{
  "method": "mae",
  "lr": 0.0011,
  "lr_schedule": "wsd"
}
Rows from block 2 of the encoder, named by matrix and row number. Rows with one number belong to one neuron. Each number is 128 + 24 x the weight over the matrix's rms, rounded and kept within 0 to 255. All counts start at 0.
# fc1: MLP up (encoder.blocks.2.mlp.fc1.weight, 1152x192), inputs 96-191
# fc2: MLP down (encoder.blocks.2.mlp.fc2.weight, 192x1152, transposed), outputs 96-191
fc1.163 [ 99 102 152 117 143 121 108 107  98 126 133 122  91 136 123 126 120 110 128 104 157 102 123 100 147 137 121 109 153 149 132  93 116 130 128 102 104 160 125 134 149 135 140 117 136 145  96 136 141 136 148 113 154 132  90 152 115 108 148 104 122 136 111 129 153 133 107 144 136 117 116 114 141 116 119 122 144 151 154 157 146 153 155 151 142 130 106 140 127 124 132 144 130 117 126 109]
fc2.163 [122 123 124 138 145 125 134 128 134 137 115 138 135 127 125 137 123 120 143 141 135 124 127 126 120 134 136 131 145 143 132 139 140 135 138 123 113 123 121 130 133 123 110 123 126 123 122 142 128 129 123 126 119 131 127 121 132 132 126 140 116 130 133 133 117 121 123 133 120 123 115 124 113 112 128 119 123 125 115 131 126 121 131 119 128 158 116 105 137 130 118 144 125 118 131 127]
fc1.164 [121 146 127 148 149 121 114 116 153  90 152 127  93 159 124  95  90 116 183 142 146 134  74 112 123 117 144 159 122 101 171 126 103 127 156 164 159 173 129 182 135 132 110 113 187 138 110 115 145 134 147 177 151 118 142 121 125 132 120 135 123 168 162 145 128 146 129 153 131 128 126 104 135 113 124 128 133 108 122 148 113 146 105 111 118 103 118 107  89  84 146 152 109 136 149 142]
fc2.164 [117 100 131 109 140 128 144 119 126 126 133 133 126 132 142 117  79 161 122 121 120 110 144  86 121  95 137 124 128 155 153  76 144 100 182 146 131 114 144 153 116 126 142 145 170 128 165 124 129 130 132 135 137  98 133 143 132 174 120 107 155 139 128 137 121 122 110 144 111 145 135 121 178 118 115 114 147 105 128 110 114 169 128 126 119 155 141 114  89 116 129 141 139 121  98 121]
fc1.165 [104 117 164  69 139 117 111 144 101 134 155 123 135 123 140 163 124  91 137 133 149 114 148 163 132 124 108  79 127 156 169 105 125  93 144 128 154 129 106 113 134 147 154 158 112  93 116 112  96 140 170  81 170 122 102 114 159 114 100 151 161 173 126 101 106 143  85 132 129 148 121 115 152 137 144 130 116 130 122 110 114 133 176 153 125 161 121 137 134 154 121 109 127 117 114 149]
fc2.165 [122  99 125 137 139 112 136 103 118 108 136  95 148 137 137 124 140 115 111 152 134 142 139 102 126 128 150 120 132 113 124 135 164 142 146 139 136 114 141 119 138 128 135 116  88 104 155 115 141 128 111 121 137 108 130 129 130 113 108 124 117 103 114 138 124 124 127 132 122 140 123 144 147 128 145 104 140 131 118 135 137 143 134 134 141 130 116 117 159 187 143 129 123 114 141 138]
fc1.166 [102  56 129 124 135 127 131 102 155 144 114 116 107 155 129  95 113 132 130 144 123  92 159 157  89  67  94 121 147 138 155 118 157 146 148 142 143  72 132 110 195 159 135 110 156 150 134  77 100 104 157 125  95 131 137  90 114 105 143 113 197  81 133 116 161 173 130 207 129  94 120  95 169  92 166  79  92 117 121 123 144 107 149 107 180  93 132 111 128  98 131 146  78 123 108 128]
fc2.166 [ 82 159 116 134 154 175  66 200 123 131  87 180 154 106 155 154 130 121 165  67  63 119 112 122 161 155 147 197 166 140  69 133  34 165 101  38 113 149  78 137  62 137 111 145  97 183  90 182 147  80  54 170 114 138 110 148  71 135 181 178  63 160 132 154  38 126 134  32 145  66  86 143  47 176 120  98 133  97 125 133 179 108  79 155 143 201 118 137  88  62 111 129 114 111 135  82]
fc1.167 [117 140 127 137 150 162  99 102 166 169 107 135 119 110 119 130 117 135  99 132 142 145  80 173 110 122 103 110 110 140 135 114  98 103 102 108 106 126 105 109 146 120 109 139 107 111 132 112 146 139 129 131 142 101  99 132 155  89 145 156 146 126 100 126 151 114 132 104 127 169 146 119 118 166  95 161 145 146 161 151 111 144 122  94 101  88 102 137 106 128 148 125 118 149 146 157]
fc2.167 [ 96 135 138 154 122 156 123 107 147 136 130 128 116 119 123 117 154 127 125 116 124 121 121 157 110 142 152 129 136 131 123 131 111 132 119 122 132 161 132 118 117 132 108 155 121 128 111 121 122 113 154 125 119 108 140 137 134 110 130 148 143 136 118 134 134 149 145 110 136 159 129 142 120 141 114 111 102 110 152 148 125 127 126 107 129  94 141 127 143  57 133 126 119 111 125 123]
fc1.168 [ 99 155 137 122 122 167 138 119  95  94 149 121 135 149 106 139 159 141 133 107 154  97 134 148 107 155 141 155 148 139 151  98 104 123 151 130 141 178 132 141 123 129 110 108 112 125 100 152 122 140 157 156 146 168 147 130 103 139 107 114 120 120 144 109 154 100 155 138 129 134 165  96 139 158 138 139 120  94 156 149 119 138 103  99 118 112 106 151  99  91 165 126 132 127 159 118]
fc2.168 [101 121 132 110 138 131 104 131 122 114 116 132 145 122 126 128 124 121 137 129 133 129 125 120 111 124 123 138 146 133 104 129 131 131 121 117 125 168 144 146 136 139 141 121 138 139 126 139 113 117 141 126 158 137 112 141 131 132 121 150 131 130 118 142  90 112 117 129 129 145 156 144 107 134 109 119 141 134 130 153 115 134 132 142 142 119 136 120 114  91 131 142 111 124 106 130]
fc1.169 [122 131 103 127 178 108 107 145 144 129 160 112 143 140 101 157 104 160 138 138 108 119 137 174 103 128  88 125  98 137 113 100 100 119 104 130 109 117 151 121 102 164 149 160 117  73 128 145 108 135 174  93 178 143 121 119 182 101 108 103 139 131 147 122 146 147 129 160 160 156 100 125 135  92 144 104 128 133 116 136 122 122 144 150 104 137 148 140 132 124 103 152 147 124 147 130]
fc2.169 [125 112 122 135 128 122 130 115 113 115 133 110 140 136 140 121 135 125 112 136 126 139 132  99 127 117 142 122 131 118 124 127 160 137 140 130 129 117 129 112 141 131 123 119  98 106 149 124 142 123 115 120 129 108 133 135 129 121 118 117 120 117 117 142 113 122 128 134 127 132 125 143 150 128 139 124 146 128 120 127 128 135 138 139 138 134 118 114 137 197 132 146 116 122 133 137]
fc1.170 [137 167 141 106 110 149 127 104 126 134 113 124 134 107 122  93 113 130 139 124 131 130 136 140 128  97 144 138 128 118 157 155 103 131 141  94 125 116 130 170  98 127 130 131 156 111 119 133 115 152 139 134 150 146 128 140 154 140 107 112 134 104 119 134 112 115 150 126 125 130 138 103 150 137 132 124 127 110 160 135 117 142 107 135 157 103 150 135 114 112 102 145 172 108 147 121]
fc2.170 [142 135 134 137 136 139 128  96 120 121 115 154 127 125 136 112 123 138 129 125 130 125 128 136 127 123 145 134 138 108 124 126 127 112 131 127 119 111 144 142 123 142 121 139 134 125 166 105 127 127 124 134 130 112 141 112 132 125 123 130 139 121 137 118 153 143 125 151 119 108 137 123 143 142 148 135 118 132 119 132 135 112 135 102 129  83 124 129 133 135 138 127 135 121  98 130]
fc1.171 [199  93 112 173 128 157 148 151 169 159 163  76 147 119 138 148 123 136  74 165 159  80  98 133  79 110 107 106 117  93 145 124 118 109 134 169  71 130 140  85 116 164 111 129  85 141 126 114 102 149 145 146 129 109 112 149 104  86 111  89 136 126  80 100 139 141  92 104  95 153 109 102 133 151 122 152 171 128 118  83 140  93 124  78 122 158 157 141 102  90  84  85 163 126 111 102]
fc2.171 [121 156 129 106 113 104 189 115 150 158 136 198 159 157 114 117  93 102 136  98 144 142 147  77 119 130 128 125 131 255 158 112 180 154 153  78 135 126 161 141 152 139 109 109 107 115 158 129 170 111  75 131 167  88 120 124 114 178 126  46 124 135 168 147  89 134 123 149 101 141 127  94 189 135 112 118 177 211 141 116  76 174 113 180 142 177  45 100 132 203 171 172  69 113  88 136]
fc1.172 [143 154 129 103 127 150 106 159 131 103 163 110 141 106 152 153 134 101 156 151 155 133 108 147 141 146  99 136 131 116 153 145 148 138 112 116 124 139 127 147 149 133 140  95 103 110  95 133 146 137 133 106 158 150  99 148 101 111  97 110 118 127 135 137 146 132 149 137 102 111 144 101 112 123 150 128 157 103 119 132 161 152 128 137 116 161 127 115 158 133 138 120 115 138 153 105]
fc2.172 [131 149 136 104 128 134 118 126 121 132 119 141 124 130 146 136 142 110 113 139 122 142 106 139 117 139 132 143 145 142 116 112 131 115 134 106 137 118 108 139 144 124 133 127 126 135 142 152 121 120 129 127 125 135 120 125 129 129 132 130 144 130 126 124 103 121 123 116 116 123 141 114 111 120 132 118 147 156 106 142 141 107 133 140 127 107 119 134 120 124 113 152 124 138 106 129]
fc1.173 [135 175 108 121  95 139  91 165 119 109 125 110 164 114 123 160 127 104 108 134 150 152 143 122 165 224 107 103 101 148  99 133  70 138  82 103 139 139 116 108  70  95 116 135 106 126  60 136 112 121 126 133 157 120  81 143 126 124 108 168  96 151 101 122 146 132 156  97  93 149 145 154  21 112  96 124  93 104 118 134 117 117 138  87 134 151 114 114 125 133 104 125 119 127 158 116]
fc2.173 [163 140 138 120 135 137 109 132 116 134  77 112 127 121 158 165 157 108  78 109 113 164 158  95 143 122 118 142 142 144  60  98  99 134 149  91  99  84  83  53 124 139 130 117  57 142  99 188 101 117 112 125  91 104  98 148 122 144 167 131 140 128 127 130  86 154 119  19 129  58 118 134 132 123 162 121 181 119 144 117 206 107 110 125 134 189 123 102 142 134 123 104 124 148 117 101]
fc1.174 [126 112 146 141 137 124 103 116 107 159 105 146 104 121 133 110 116 112 111 125 147 132 137 144 119 165 114 138 153 100 101 128 131 153 115 137 148 153 114 168 137  99 115 128 107 103 139 154 100 156 113 139 153 128 133  95 127 139 115 134 104 141  93 106 120  72 131 136  88 159 154 125 115 118 140 139 105 166 120 109 150  99 119 150 115 125 131 114 149 147 127 101 105 149 139 120]
fc2.174 [129 151 121 103 109 108 122 140 114 148 118 151 123 116 138 131 115 117 134 156 138 118 115 156 129 159 122 132 147 162 129 132 140 124 122 134 139  97 122 153 146 127 137 125 132 130 141 139 130 121 115 126 125 131 134 113 129 133 125 153 126 132 139 128 137 127 131 145 132 124 135 111 114 121 130 111 104 177 126 122 135 144 131 148 114 106 132 125 154 139 112 160 124 120 123 133]
fc1.175 [118  63 172 120 152 155 143 114 151 138 106 110 142 142  98  97 138 129 135 151 132 151 111 133 104 105 135 148 137 112 153 140 109 130 122 152 140  88 140 155 117 134 118 150 131 134 131 128 159 154 133 121 163 130 167 153 125 190 101 162 142 144 185 118 177 119 141 181 140 148 152 167 146 158 118 120 115 120  85 164 111 149 118 108 161 129 158 143 154 102 133 106 127 124 154 111]
fc2.175 [134  29 151 153 191 121 121  84 115 123 143 126 157 114 175 171 122 113 169  92 105 136 111 140 142 153 169 130 126 133 138 149 145 145 150  87 129 112 183 160 102 133 117 111 125 128 203 168 116 129 105 130 121  31 142 202 104 135 118 149 144 139 147 156 104  66  93 189 133 122  84 148 136 163 124  87 121 153  78 125 138  80 113 134 110 137 130 124 168 151 121 140 144 117 124 125]
fc1.176 [160  98 111 149 129 118 141 100 171 131 118 105 143 124 141 125 106 162 135 148 166 130 142 162 100 130  87 102 146 161 115 110 126 162 103 106 141  94 101 150 149 115 121 135 150 158 116 143 143 159 107 157 104 108 131 104 125 121 153 101 136 115 129 161 129 159 128 143 108 102 132 128 111 149  92 101 126 177 137 114 118 111 113 136 107 132 147 106 150  96 142 118 169 139 123 132]
fc2.176 [128 135 134 107 138 127 103 126 117 135 127 125 148 153 164 131 119 108 122 125 108 149 145 114 120 137 140 127 151 136  96 102 131 128 159 106 105 111 121 124 139 121 121 114 101 138 177 146 120 126 129 134 128  89 118 142 118 135 145 109 144 134 127 144 110 102 121  88 122 124 130 122 119 132 113 110 156 125 122 145 145 121 121 132 130 129 116 133 122 186 127 171 131 128 138 119]
fc1.177 [141  88 125 136 104 151  75 101 158  92 153 119 143 116  87 100  92 152 102 173 107 131  56 120 154  76 119  82  93 119 162 121  94 147 149 157 125 164 122 132 107 122 122 132 146 138 116 169 149 159 112 108 152 135 148 111 135  97 105 146 117 127 123 156  78  95  67 124 116 210 121 129 135  94 133 148  88 154  96 116  99 127 118 180 163 131 130 119  73 107  90  81 179 143 119 112]
fc2.177 [126 123 121 109 162 120 107 114 141 105 116  99 176 138 124 127 127 113  86 197 155 173 139 104 126  68 150 148 151 112  94 127 152 137 127  83 129 118 125 169 130 131 131  92 113 132 142 105 120 133 116 111 155 154 178  92 124 137 130 141 114 100 117 148  87 146 136 100 111 121 145 160 161 106 131 120 118 123  99 135 178 133  97 149 156 104 141 166 166 110 110 130 131  92 118 122]
fc1.178 [157 134 134 133 104 113 123 118 145 145 126 158 121 149 150 140 150 151 162 138 145 105 121 152 147 142 126 111 132 124 168 103 129 135 118 142  98 141 114  87 123  96  99 164 165 108  94 154 148 116 148 159  93 133 113 130 143 155 141 130 136 157 133 110 126 159 129 101 133 148  92 133 136 115 141 142 108 112 156 155 144 125 128 127 104 142 125 158 152 141 146 134 104 110 138 100]
fc2.178 [136 128 143 120 132 135 114 120 132 140 122 120 138 123 137 139 140  97 121 134 138 134 119 141 137 124 131 135 140 112 120 141 138 136 129 136 127 119 130 141 115 125 127 116 108 135 144 136 120 115 135 123 136 104 132 121 127  94 126 129 152 136 133 136 126 113 124 113 133 117 130 126 136 136 122 112 143 134 118 127 147 106 129 137 127 104 123 133 137 210 102 181 125 134 129 130]
fc1.179 [124 112 138 110 142 109 120 106 174 106 150 150 163 127  90 116 127 132  76 140 135 102 112 130 158  82 147  89  77 148 113  93 136 143 143 150 135 171 123 149 115 104 145 114 128 110 134 131 127 149 141 139 150 135 103  98 118  95  92 147 162 147 147 100 100 138 110  96 102 109 135 149 149 118  91 130 139 127 123 104 162 142 124 135 168 106 100 137 160 129  87 124 171 141  91 118]
fc2.179 [106 103 141 113 145 118 106 115 105 110 113 109 189 153 147 145 137 101 101 149 118 145 143 128 110  94 154 116 151  94 102 123 175 141 133 107 103 128 132 173 110 128 150  79 118 123 167 110 109 125 126 114 140 119 163 103 130 111 123 135 121 101 101 176 130 116 114 119 136 116 145 155 147 137 143 100 138  91  88 143 161 115 111 145 157  89 130 139 147 135 122 158 132  84 124 125]
fc1.180 [128 125 146 142 121 110 128 134 117 159 114 133 113 116  92 155 112 147 111 152 104 129 152 123 143 106 125 113 141 157 175 125 102 137 155 157 147 153 101 118 117 107 152 126 125 129 112  92 139 158 144 149 115 133 150 111 144 150 132 144 107 105 110 120 153 134 144 106 151  97 137 126 102 154 123  98 113 152 156  97 108 122 147 105 138 128 132 141 124  90 147 140 109 146 130 140]
fc2.180 [126 157 122 124 114 128 137 124 123 136 146 131 120 127 144 127 123 123 117 125 152 122 122 121 122 135 124 139 144 108 114 142 151 130 132 117 129 113 139 148 135 138 133 119 136 119 159 124 136 127 113 127 118 143 116 115 127 114 123 121 129 118 131 139 128 131 123 119 118 120 137 136 132 134 149 138 159 127 132 133 126 137 135 134 119 123 123 123 113 146 125 160 138 120 118 132]
fc1.181 [118 160 150 132 130 152 120 139 121 191 137 165  75 106 138 144 142 144 191  90 156  66  89 157 144 127  79 150 119 135 154 123  65 102 135  96 133  78  76  82 155 173 107 134 182 114 128 174 112  83 119 117 118 109 120 137 164 148 102 154 157 148 103 131 121 133 115 113 113 108 100  76 113 118 119 160 110 171 123 131 162  84 161 126 127 167 125 143 153 110  93 114 109 156 133 134]
fc2.181 [119  39 139 197 160  74 135  96 138  53 104  83 169 154 127 101 135 151  16 218 128 223 124 141 116 109 167 117 150 114 109 126 163 148 153 122 141 229 151 123 109 103 129 127  51 122  58  76 136 140 164 136 125 127 173 153 130 106 114 117 146  63 138 120  98 130 193  84 127 136 155 176 102 107 146  90 155  81  37 140 110 169 129  99 155  97 125 120 192  60 147  97 116  65 152 140]
fc1.182 [147 126 129 110 142 129 143  95 123 125 119 119 133 115 132 140 105 162 160 108 130 111 137 160 108 136 121 108 124 130 131  83 131 108 131 115 116 134 128 117 134 120 148 129 107 109 111 145 132 153 137 104 145 124 108 126 123 130 136 100 151 150 154 137 140 151 158 142 143 117 120 135 139 116 150 123 138 116 150 152 159  88 120 143 129 107 151 135 146 106 103 136 155 151 146 138]
fc2.182 [126 126 126 136 119 124 136 135 125 124 130 118 135 132 147 130 128 116 133 130 123 128 136 119 122 134 145 124 135 129 125 139 151 129 125 121 131 115 117 123 137 123 114 123 107 118 138 136 134 123 121 122 113 108 139 123 130 127 124 122 119 120 126 133 118 119 115 118 109 121 118 131 140 120 133 127 137 138 125 132 129 133 136 131 127 138 118 116 138 188 124 142 127 120 137 137]
fc1.183 [104 108 166  97 118 153 127 165 142 123 132 144 154  89 105 152 126 152 161 114 151 104 112 126 193 137 143  93  92 126 113 141 101 119 113 109 113 143 155  87 116 107 127 133 168 144 104 133  99 178 114 110 159 159 146 148 122 126 126 193 145 141 142 120 109 130 125 164  75 124 149 109 104 115  90 100  97 138 130 139 128 135 106 120 157 110 110 142  91 110 110  91 118 157 141 131]
fc2.183 [109 143 114 140 140 151 160 142 142 137 128 145 117 127 136 127 136 109 109 104 150 117 145 129 124 115 133 152 150 146 120 149 118 115 133 112 134 133 113 146 122 149 114 157 128 156 101 126 147 116 116 129 107 121 133 124 118 131 153 142 126 145 149 121 120 152 142  97 111 128 122 120 149 117 127 134 127 135 125 148 106 140 105 124 119 140 141 110 120 126 122 146 130 141 112 104]
fc1.184 [175 109  96 142 142 162 148 189 115 174 128 197 148  69  97 155 146 157 163  80 145  84 136 137 136 123 120 102 104 180 140 163 138 126 115 142 151 119 111  83 153 127 146 166 116 159 119 144  93 160 150 128 115 129 121 187 115 129 150 153 144  84 108  89 143 133  90 154 137 142 119  45 102  84 100  89 135 147  96 113 104 105 142 126  68  65 107 169 140 150 113 130 132 177 123 130]
fc2.184 [ 79 163 146 118  78 173 172 102 134 187 151 143  67 167 188  96  99  90 170 130 148  98 125 122 118 133 112 168 167 152 123 162  89 112  81 171 140  50 132 157 128 176 118 132 215 157 119  88 173  91  75 171 155 175 127 102  99 193 174 114  53 180 180 165 148 166 137 124  90 132 120 152  96 114 140 196 109 153 123 115 127 175 111 133 104 137 211 142  71  78 144 171 182  74 131  84]
fc1.185 [ 95 122 146 108 130 150 115  89 103  98 129 135 126 124  84 145 136 159  78 164 104 154 104 131 160 136 137 116 151 137 109  95 101 116 134 106 120 188 136 110  92 151 137 140 158 139 128 112 103 110 117 123 123 134 103 132 136 123 145 107 132 101 164 121 108 164 111 115 119 125 133 128 141  92  99 127 113  71 145 141 140 153 149 150 146 145 138 134 147 104 155 109 120 106 131 105]
fc2.185 [105 141 133 101 124 112 132 105 129 129 136 136 129 139 142 138 126 113 107 113 136 137 129 121 144 120 136 142 123 141 102 150 150 110 114 115 116 115 138 129 132 162 146 121 101 126 143 133 131 112  99 127 116  84 124 103 121 120 136 137 133 130 134 153  89 167 119  95 140 141 134 146 156 124 139 151 155 124 138 129 136 138 115 133 144 116 115  89 148 143 146 152 117 119 112 117]
fc1.186 [ 94 112 138 140 106 134 106 135 153 103  97 146  96 104 113 107 159 160 145 110 140 134 114 146 109 113 130  95 125 160 158 109 140 108 168 110 123 108 108 118 142 122 125 132 130 108 110 113 121 113 126 144  92 107 120 114 141 123  96 170 142 134 100  99  99 130 148 125 166  96 133 126  98 100 139 114 135 106 134 127 141  99 112 132 151 110 110 110 107 130  93 150 106 123 126 135]
fc2.186 [142 134 126 122 123 107 129 110 121 123 127 126 135 144 131 126 122 120 128 138 141 141 142  99 111 127 138 126 142 101 104 155 176 123 131 126 133 135 136 122 134 122 149 113  96 123 144 118 130 120 117 126 142 119 136 127 130 115 109 136 118 101 112 162 151 126 120 128 111 132 133 148 143 128 160 138 161 116 126 130 122 144 127 132 136 116 112 131 150 190 140 131 134 103 133 142]
fc1.187 [ 92 118  93 141 100 163 104  90 144 103 110 115 112 132 131 161 134 141 122 128 148 146 117 107 114 153 114 117 150 146 131 117 117 149 112  54 131 112 126 112 169 137 111 117 131 125 146 167 124 122 140 127 165 124 101 101  88 160 160 140 138 173 118 137  85 110 159 139 151 171 108  86 124 115 135 162 104 170 129 157 167 144  87 134 150 104 141 122 120  98 123 127 118 111 113 120]
fc2.187 [ 96 132 115 172 132 118 149  99 173 108 109 103 121 151 182 110 147 130 114 130 119 151 168 134  92 149 136 136 152  88 141 136 153 171 106 119 128 171 147 102 129 132 105 159 121 123 137 121 132  70 150 128 123 109 100 175 129 129 135 131 134 107 143 135 140 175 191 134 174 185 157 152 142 154 109  96 148 118 129 174 135 145 130 113 104  91 134 143 139  20 167 158  81 102 114 129]
fc1.188 [155 120 161 159 117 111 117 118 135 115 138 104 101 109 109 108 155 163  66 188 108 128 142 148 142  60 122 159 130 115 159 115 117 112 151 140 131 111 104 116 178 163 125 158 126 144 118 108  83 106 123 164  86  94 128 109 126 109 168 139 200 101 127 142 156 152 133  85 144  80 147 110 122  99 141 119 117  54 153 123 121  52 140 117 187 105 171 171 145 127 153 138 113  82  98  92]
fc2.188 [ 82 150 119 126 142 189 106 158 110 136 131 144 147 106 188 156 157 137 163  65 114 142 151  94 170 138 149 191 168 158  95 119  57 172 132  89 151 106 131 105 114 155 126 147 140 185 201 192 143 120  88 175 155 135 129 180  75 158 173 172  68 164 147 108 112 115 134 106  90  69 100  91 127 160 124  84 106 157 142 132 123 127  72 141 122 175  86 122  71 134 137 145  86 165  75  83]
fc1.189 [ 56 100 127 121 135 135  84  98 173  97  83 143 137 122 127 135 138 156 138 115 120 121 107 138 151  77 107 117 126 205 144 123 139 135 157 140 137 152  95 144 128 101 155  91 111 116  70 125 115 128 155 117 123 127 148 133 115 150 124 136 134 108 143 107 130 151 111 161 121 103 122 128 134  83 105  99 131 122 122 138  38 136  96 126 153 127 118  95  95 146 127  96 139 127 124 115]
fc2.189 [113  70 147 135 156 114  91 159 108 130 160 127 181 118 128 150 185 131 103 101  59 113 138 129 125  94 162 130 143 143 126 129 142 101 164 125 140  91 103 133  77 141 149 122  89 108 109  78 146 124 143 114 163  98 139 170 132 145 108 139 131 124  65 135 134 135 123 155  96 113 118 112 166 129 180  92 160  92  50 127 143 109 130 123 102 114 107 153 119 166  82 117 138 127 140 133]
fc1.190 [137 147 117 119 136 109 157 113 106 155  89 103 152 118 100 137 151 119 105 124 119 153 118 164 110 152 125 118 150 137 158 133 128 118 103 129 151 116 139 133 104 123 156 116 115 128 118 141 158 146 148 105 149 124 114 104 117 109 129  98 153 128  97 119 152 145 147 143 148 118 142  83 132 132 155 145 131  95  99 133 139 150 139 138 102  96 116 144  96 100 108 100 127 106 100 113]
fc2.190 [145 151 121 106 122 117 109 140 135 122 131 144 129 133 133 124 128 137 118 149 127 134 137 130 117 134 126 139 144 118 115 142 158 119 116 125 141 128 141 147 138 123 153 116 127 128 145 122 120 126 111 121 132 124 137 113 125 115 113 135 133 125 129 137 137 133 130 127 123 137 138 135 149 135 146 128 144 153 126 122 129 142 120 135 122  97 116 134 139 163 127 136 127 117 111 131]
fc1.191 [166  97 139 156 137 162 125 119 143 112 142 141 126 108 137 155  98 139 132  94 120 105 116 122 117 116 143 135  97 130 127 146 139 136 113 149 126 118 118 132  94 145 143 139 171 139 115 161 145 183 105 108 163 168 105 177 101 126 129 111 121 127 157 112 138  98 129 120 113 126 114 122 149 142 141 107 152 116 131 138 132  93 120 118 149 102 112 133 100  92 146  89 123 167 149 112]
fc2.191 [107 111 150 125 138 113 124 114 112 127 123 124 130 141 148 125 139 121 116 125 120 122 119 162 111 164 144 135 148 159 104 125 133 129 108 118 125 127 135 139  96 129 135 121 116 134 147 109 124 129 132 129 141 116 127 134 124 141 121 138 156 117 117 140 120 109 119 132  85 134 136 142  98 141 135 119 158 131 105 124 101 132 129 134 135 121 139 122 129 139 119 153 128 112 131 127]
fc1.192 [114 117 152 126 162 125 125  97 117 123 133 125 105 113 115  99 106 127 124 118 172 133 115 106 160  99 144 123 123 132 107 100  97 109 116  99  96  90  93 109 137 147  93 141 127 152  92 142 124 124 146 151 119 112 113  90 167 114 134 155 120 146 152 122 165 130 117 181 117 119 158  91 147 134  98 123 129 160 116 126 121  94 124 102 111 130  93 115 142 138 140 117 183 152 128 106]
fc2.192 [159 158 144 122 120 129 136 126 117 137 132 172 137 143 126 111 113 109 161 130 138 124 121 129 125 122 118  96 110  97 115 148 131 123 135 118 102 136 140 139 120 114 103 119 156 134 194 125 108 129 103 143 119 140 141 127 142 130 140 125 136 112 126 151 143 103  98 130 125 138 133 130 135 146 115 168 147 110 127 151 111  94 129 122 114 123 108 138 125 187 138 150 134 116 128 124]
fc1.193 [114 101 142 163 146  99 132 112 133 135 133 127 130 110 161 121 146 175  98 146 124 130 121 150 134 134 150 137 150 146  86 130 125 127 107  92 139 114 134 115 122 135  96 124  89 134  79 109 139 121 137 110 141 120 123 178 125 138 162 158 137 148 158 122 155 120 164  98  99 100 138 141 141  97  85  77  77 180 140 143 108 136 120 124 144  87 103 120 147 144 115 101 100 138 126 146]
fc2.193 [151 142 105 132 136 171 107 192 139 148 154 123 116 104  90 101 151 121 118 152 153  99 121 111 157  69  95 122 123  96 143 144 109 127 123  81 111 117 116 129 162 167 126 137  99 118  93 124 134 127 130  99 128 138 108 157 149 125 128 125 146  95 122 110 126 168 133 119  97 135 141 111 146 122 137 144 137 133 144 141 131 114 130 114 111 130 119 174 154  73 135  93  95 128 138 133]
fc1.194 [113 155 136 155 150 131 101 137 149 124  91 129 113 158 149  90 117 106 130 144 115 160  92 140 123 127 112 147 151 127 113 151 116 157 118 110 153 154 117  89 143 130  96 145 136 109  72 125 143 125 117 121  95 166 114 127 149 110  97 150 117 158 134 131  92 142 103 160 119 126 149 160 144 120 118 118 109 169 114 118 114 129 131 155 131 140 138 104 127 105 134 113 123  87 125 138]
fc2.194 [160 125 155 112 114 134 112 118 127 173 143 138 112 146 147 126 135  92 178 107 118 128 119 142 102 143 108 106 127 103 132 118 132  97 132 110 120  79 135 124 150 125 139 124 144 115 138 131 127 110 134 118 141 120 109 146 142 154 126 103 150 142 128 156 155 117 105 155 107 132 124 116 118 135 143 173 166 146 126 130 147  88 138 128 101 138 131 151 118 162 108 113 127 106 129 134]
fc1.195 [179 109 132 145 162 136 120 138 157 128 132 161  96 105  95  84 124 157 127  99 138 132 148  99 154  81 147 132  79 151 159 139 123 131 114 123 120  92 121  81  81 139 115 152 106  95 118 152 152 189 116  94 126 144 124 192 168 121 128 161 151 151 142 142 130 134 149 181  92 153 116 103 147 150 144 154 109 129 143 148 141 110 129 125 140 155  95 102 129 106  88  95 170 133 119 139]
fc2.195 [128 114 130 117 151 105 154  85 103 156 142 138 144 130 140 137 119  76 100 145 150 107 109 122 109 120 121 122 117 148 131 152 160 104 154 107 125 137 177 158 111 161 112 151 135 114 199 109  93 116 125 124 140 113 132  98 127 116 130  98 129  98 120 144 140 101 112  95 102 142 129 110 158 142 142 137 136 140 120 131 154 141 130 120 134 115 125 135 147 127 151 132 128 103  99 112]
fc1.196 [113 120 124 122 132 115  95 153 150 152 100 121 142 119 129 101 149 113 135 153 157 113 125 123 122 139 143 153 151 146 128 130 146 116 127 111 133 112 141 138 142 141 105 127 137 109 111 128  99 126 160 140 117 142 150 132 144 140 144 118 110 141 122 117 117 149 144 109 131 141 146  99 135 151 119 129 144 127 114 103 120 137 127 103 100  99 104 108 120 110 100 127 119 145 121 131]
fc2.196 [146 134 141 121 145 136 125 120 125 142 141 146 126 128 121 132 127 114 136 143 129 121 133 129 130 136 136 125 130 114 140 144 124 118 120 125 116 134 125 132 117 135 126 125 120 128 131 114 115 132 128 127 142 128 136 125 129 120 129 114 114 115 129 124 148 139 109 101 129 117 113 105 112 126 142 130 115 121 133 116 151 119 128 109 126 119 130 149 141 159 123 133 110 135 119 127]
fc1.197 [161  79 142 116 154 153 115 138 126 111 153 115 136 138 123  93 109 147 110 120 163 158 120 135 128  96 140 152 135 164 142  91 142 151 124 167 124 161 128 147 140  99 105 133  97 133 119 140 133 170 124 115 154 178 154 124 109 109 135 104 110 111 120 107 103 151 101 173 124 128  99 108 112 133 157  99 128 125  96 108 119 148 110 102 138 114 156 128 123 131  85 125 154 134 100 129]
fc2.197 [144  96 119 127 133 163 120 155 141 122 178 128 128 116 165 119 106 150 159 110 146 121 121 148 124 159 131 134 115 103 165 116 125 146 161 140 132 132 159 131 119 123 138 131 148 135 165 189 115 138 102 135 137 114 131 185 116 108 128 141 130 153 155 132 102  77 142 168 145 183 103 148 129 145 118 108 185 153 127 124 101 135 107 117  91 160 127 124  93 127 117 134 117 139 133 121]
fc1.198 [ 84 155 143 147 129 121  91 124 147 114 101 128 150 118 139 112 103 131 121 168 110 123  80 143 133 143 107 139 138 176 112 120  92 172 133 117 117 107  86 125 137 121  85 122 171 181 105 104 127 124 103 180 122 140  97 108 128 159 155 142 148 149 115 138 163 147 105  86  71  91 129 101 122 137 146 149  78 118 113 117 163 132 123 138 147 157 150 148  97  90 130 147 119  89 103  91]
fc2.198 [133 134 133 117 125 100 139 107 101 144 106 121 140 171 162 129  94 116  98 148 129 147 125  99 106 121 154 135 157 154 107 128 157 140 140 135 109 171 177 120 106 120 139  99  84 159 170 132 145 135 117 141 143  95 104 169 113 108 147 112 125 100 123 156 105 108 114 115  97 145 158 167 163 163 110 148 139 130 144 144 114 174 111 150 142 160 117 126 129 150 133 173 116 119 132 122]